From a checkpoint of a small image captioner: encoder num experts 4, encoder widths [64, 128, 256].
Rows from block 8 of the image encoder of a small image captioner, named by matrix and row number. Rows with one number belong to one neuron. Each number is 128 + 24 x the weight over its row's rms, rounded and kept within 0 to 255. All counts start at 0. Numbers have three digits each.
Before each neuron's rows are labels from the 100 images, of 14976, where the neuron reaches its highest value: "lies over" is the class under the peak. Only what is clearly more common there than usual is listed. The data: rendered scenes of toy objects such as cars, trees, mugs and chairs.
# fc1: MLP up (encoder.blocks.8.mlp.fc1.weight, 1024x256), inputs 128-255
# fc2: MLP down (encoder.blocks.8.mlp.fc2.weight, 256x1024, transposed), outputs 128-255

lies over: arch
fc1.753:117103156142116157147126111145122127105109143160134138139140173156157136090191118099152104095129159142095160127168137124133137134103124130136101143138160132153122074117127091122119174151156078126138109138116152116138091151112123133141118122140141091103136152128112181122130107160141111112111094123129089128152122104128136098119162147180091137162110125114179105088131170126096095137089
fc2.753:105100126118109096101150134111083108094120143096090102145119112136131145175064133087121139127086147120117154131137105118120119094170140149167134142163086117153071120130123119141115101141124161146113115139133143126104144150139117089110107138113115109094144151147126094095142109111126121162129133147137122123103149103143121135117146097110132130146142141137141167162172112128127151140171

lies over: mushroom
fc1.300:158143147172130090145101127138160133146128130126168084142143125137111124124147190152142102104127127139135139131163123099141127102150123123101115079155108128145121149134150141121096178153136103106153153112137137114152163153137107129151086110145129106118121134127101168116118131149131117152114144147138147125158110139092126141132131090133103132157115165118142102116135127105141112167125
fc2.300:147153102101135163111115090073118151116123116144119147150123148124155132155167123159139097142138121132145106101098150126128143138144087134155124164122132160106115099107136141125135094116158114139089132070147155123119110111111125146118100120113119130147131113125153141132152095095099091079110068077135168114100119158155100098138114124124094082117117161098135108126151157156140143123125

lies over: arch
fc1.494:084097145112105109129148121156174124085114097133110140125094083147123112101117129116168143120116174109137155111125137142124124144148115127129070137123090084180138098165146092146120073092105134132138121159171106100120097114110153069065144131142126158156100136088098131091152118114104100139111127148143105129076160152099126122162124135141106106133143129117107124147135114087109159146157
fc2.494:131127146097118147094100151087080135115111092138138155093157125159096136119107076118136177139127143148130132116133126140142142101134163145159135126134138156114126082105107139133098115123114161149125107106097153144114207152120147128192105100086123151083099117139090127119123150125150119110144117133150153139147145140174138133141142117108136133147137099142136109150089110158150096083101

lies over: truck
fc1.379:077135115101118151124155168118186114086114142139110094156158160141127115092128143121151146113111162154121130150119135115219129099157114101132122111104127144079115114142151115146072112155159105141105169140116143131127126154120094095130135079140153152135130145141165115139136147119128120118164101141147123132103178131134151116112147172102123133119091131137113125095148152112150118116128
fc2.379:169132135095125173109094112163126102142138167084125152098139114108165106096134135147114139119140108151077136139116139104080132117132169143086132131217094109165117093129119110165124129140155099123158102087160166140146080120140146122169120161177145116084135114077123110094115159130134120143090120126150162150097109085153166133083123157125160102102119068129151144095141108135110134155142

lies over: barrel
fc1.338:138096150157090106126144144125078123166105149103132134134146142126156096144138156091102101094152177137121136116125167147114156108131147112084096146139149099172132125129147136120125153157155100129134130128112148122151139197140139099100132146102092168163097131135104095124177138149172114139081143138151158131069095103090110148165195148110104090099154175167134135085128123163116081130193
fc2.338:140106097097142100122139119135158104126146092108087092100094121155145091178110120172120148142128114102104136138106101110124103161096149137209099106161085156118117118082088097120111125114108130135153111091135114120088131126115131186133113118132151134135114112168138138116070151121130155109105106116129125137106142157200176141120161090157135166067108123157148097131118156121141152132096

lies over: house
fc1.290:105154122166136141161154138105140118090137123103137145159111147113113121121122143118095147133099136119132109141081147139141150131101068167111128165125127110129106133138129167087124131100111093062132102186141109147122137161101109114150098106129180134128142123119149115146164152110109099097112116131132156145099106159168162112143109143094095126145133073161144127146161113115118139111163
fc2.290:175110111124111161118122138137115129106107166139108096151098155175144125131119155095094122103143118121109135123107147123130148118180163145162070159127118120137131132146156118105130152100146126117108135114112131133105121138153121151100124098145145073099122148118132150140112163187096142111142126125166131115163149095099146159131161125133100135159146147115125134091154132100093084183079

lies over: house
fc1.318:147120154113142126154134116119136075099157157128129141118107129133082108152126172133117132139106153129148131142127173090184104124143101127132115151137111134096119113202123131139121163185106146114139107160192097102165136122137135135096118154148106168144111173136138107124151139136113136154127144142096150142108115133166135149085156126112144089123120122168125124122113099127191117129147
fc2.318:103188124104103110096120128072125140137117148192157152122153109120135135100124142164145152108125139154130126126120084144120114111120132106146163128108178118131109128151124102126090162075175087107110124111135149140125137147123100126119116133059110108072117141130151118179137130154138106119117157113185119124155129122174151098126141157132130146105129148096149120117142148141146133134132

lies over: barrel
fc1.623:142114155131156116112110134184158117123114148147168130139125115164117173097105138120112161103107129125136142135124155127119153116118102142138148138161107147131120173149079120144119120082149132136151148127140151146133110101134164127164128099110187108110141073148101109117094091114175147128176122118122123096091172086109121184100134165133133117129144128131130154143123122099151142156109
fc2.623:141111119104117093105103137081098109091102151141113113100111148161105110124171126139124138163147094107168146094071157143116135165099145115135128114162163113156164090121120093114108075155132110131152109123142104110133157113093135111098109131142119154165120148113141137144126141114096097111070122109101077137089122142152142087097126127136170181121118185120119129133079129134084126112101

lies over: mushroom
fc1.612:159128147107137099092122174176146111130163155098152116136158095137168110138137112125124165171116097158141103140158135116181125168127135136150089127114138131124124123159135078141106102119150134155089125180133156145119175137120157127106148109143086106158128086097123153098144135094124161136166139128165109086137113125130126099120131122117154150174129119129137120132118132118113110096124
fc2.612:136116108140106112126122151102097092113112102153152153098116142148151110136095119118138145137149176143104135112117113153110137142109105125039130153159118069176120149140160109096116119106151122124116121132123132120180173157133117138158134096100132127110160174162130136142133146134115133090150133124132147128104145083155119104174114116098151078116139142157116097112146096149103163082171

lies over: barrel
fc1.703:126139147132144113137132111107124134152145165098148101105116102119133150137129099111151132155112136130117120131127066114091147164087129175090130111121112174130140103119133078088146114154143125145139145104150166130118064098135135117118146083121118106097122170163067146126122102124146133137139137143148116081103126082125103111098158135126102096111124126147127140105146126121123126157151
fc2.703:132122090073170101071101089122143131110127129112093126151092178158094139110091147146118096122112147166143103086156153143147103139145152123136081164163113078103116144109151100122100069117145127130128172119139125108134142158150098123091116121129139131116116123136128164149135114153176144121128163073163138146142168125138093150121103079153157125134119133095128138141111165186099098149097

lies over: house
fc1.738:137176167154142147201152137168142131137112156134097138119148108159125136149082134135164144159122141136092103128164140104151113081130101112139146171094158133132123128152127154151085136122138136127113145086157136120120127120120116140148128156100122125123142128145164155134099129112155120156094105110105094123110105101133158115126152131131148146100149115155127072107100100112108099151166
fc2.738:115127151146091161136106127126155107150144135150098121129122132161157143073143159153134123113141151084144134208101129126124114092156137107099132134124146152123104149087142095104140114140129100094129122101155150142136112132140148134109110166086131119102131108166185136128170198177105121087094137094133109127142144129161152119131079142113130119102120136089122123131158127146169122154121

lies over: barrel
fc1.597:122112129137145160097112112132128110104100180098152134130148150125118154135126139108139063124146087116119081118166094115124106110120145160079132146182112136102115108152097133137120119110103073130114129081146144157115105142131117127108106075122110096106145144184103150145112093123119170100143137134142137111104126136129086105106129112138138087125120101127153122092106096132137151109136
fc2.597:101143117125153111117139126123112128153162095134119151108141157133080119140148092154119140090069151129098113133153117100114113131151120078182108132137070140165109142083138151127126161105120167167129124140115131090084144089151176168177142154149127119149160139113091133109113151136155111150120156116107122110141142072083138130183143153126129119138099132088122123092141131169109130153139

lies over: barrel
fc1.176:153161133161153132189120120123132111163135147107121110119144116173129120126104119104124140139144148135157117125122111092122112136125114153142069097122110114107149103137135113140132125120152101143118143089075153136060101096168146140151158165111127088081119126147106104096123126128151127157119126137094118091096109109109073142114123088135091168107143187108125144136093135116110125099061
fc2.176:121108120059133142117147086143095139096121130126132171131139164111126143092125130136134142156119118126154119135172174125112108114117140138144130130143133159102137139113081132177086139112138120130161134143124160123136166112142114135147179107131094119116137123110127126108136117146076124127158158158149133119133129113155164121114135137128117125209114124127117157124151139166130145132135

lies over: barrel
fc1.197:148128114150101161088116122128128137112121167128130115128149155168122113132155112093121116148114137092137121123149083127118089143110128110111089129125096128130143133148113125107133105121127152144117164091136149151128129147129126117115114151108103134148142126163098111140118106114136089158157127158129116144113123106084118124102153121115143118102123128099184140108135092158089099103127
fc2.197:115135117128158115099120150114128162116132137134066107144137126153122151166169123122127191122094153174147149121134151135120142093128172137155083146159149102152097122110115154160080176131142085169138129145181095146112122121118139139160108129170139144150121104154152179130108151124090132169152137159118120126116156114112112125116130170120172122129123128126147108187089147104110127132155

lies over: car
fc1.110:126140134114153140133092080108133117145133097146141106147119118164076131138114123126129163139144099146125149144149120102144128104116170149110112186095164099118108113078123105071127147130137155143098149118146111163146147116106118132130102103195059106097125146148108123116140115113116131145114113149118157119101138137132115086104134128090117144136103134093106176129146113081139109172169
fc2.110:098166156136100154151119133166135169127144122125126131157145137083110072147166081143146145121160137090164163114121157141166095130123101136101135104129118187113138132104136112134110175091111092100133120095119169149114185109112097141139128109123114108126144107090115140148102153124142124126140130120091140137083127116118137147127168174114140097093143149163126111105150140142150201119074

lies over: snowman
fc1.720:126112187085143131123137151115124121147113118109157125158087139119108127097142085121143145171165149112103112151137138143083151116121124217088130146138118142123130153109137109069122128173160096099096134123151166116129132122106070133111158115143097161150107109153129124115121120127102131119141130151080132123114134117135143064133151120115134095127122153109113113112111102157163132146148
fc2.720:149114069166121139088069119155121116092134084124101157150149141134129123164130147116101098130132128146115124088143135095131082162058132085147100118127108101163137130135118093126154138099116100120132139148119120092131106136120129122158132098120117108148105132100106121132159147098132114141095100076127100127128115132135114142114130135121120131148148085135164144107154116143109101136150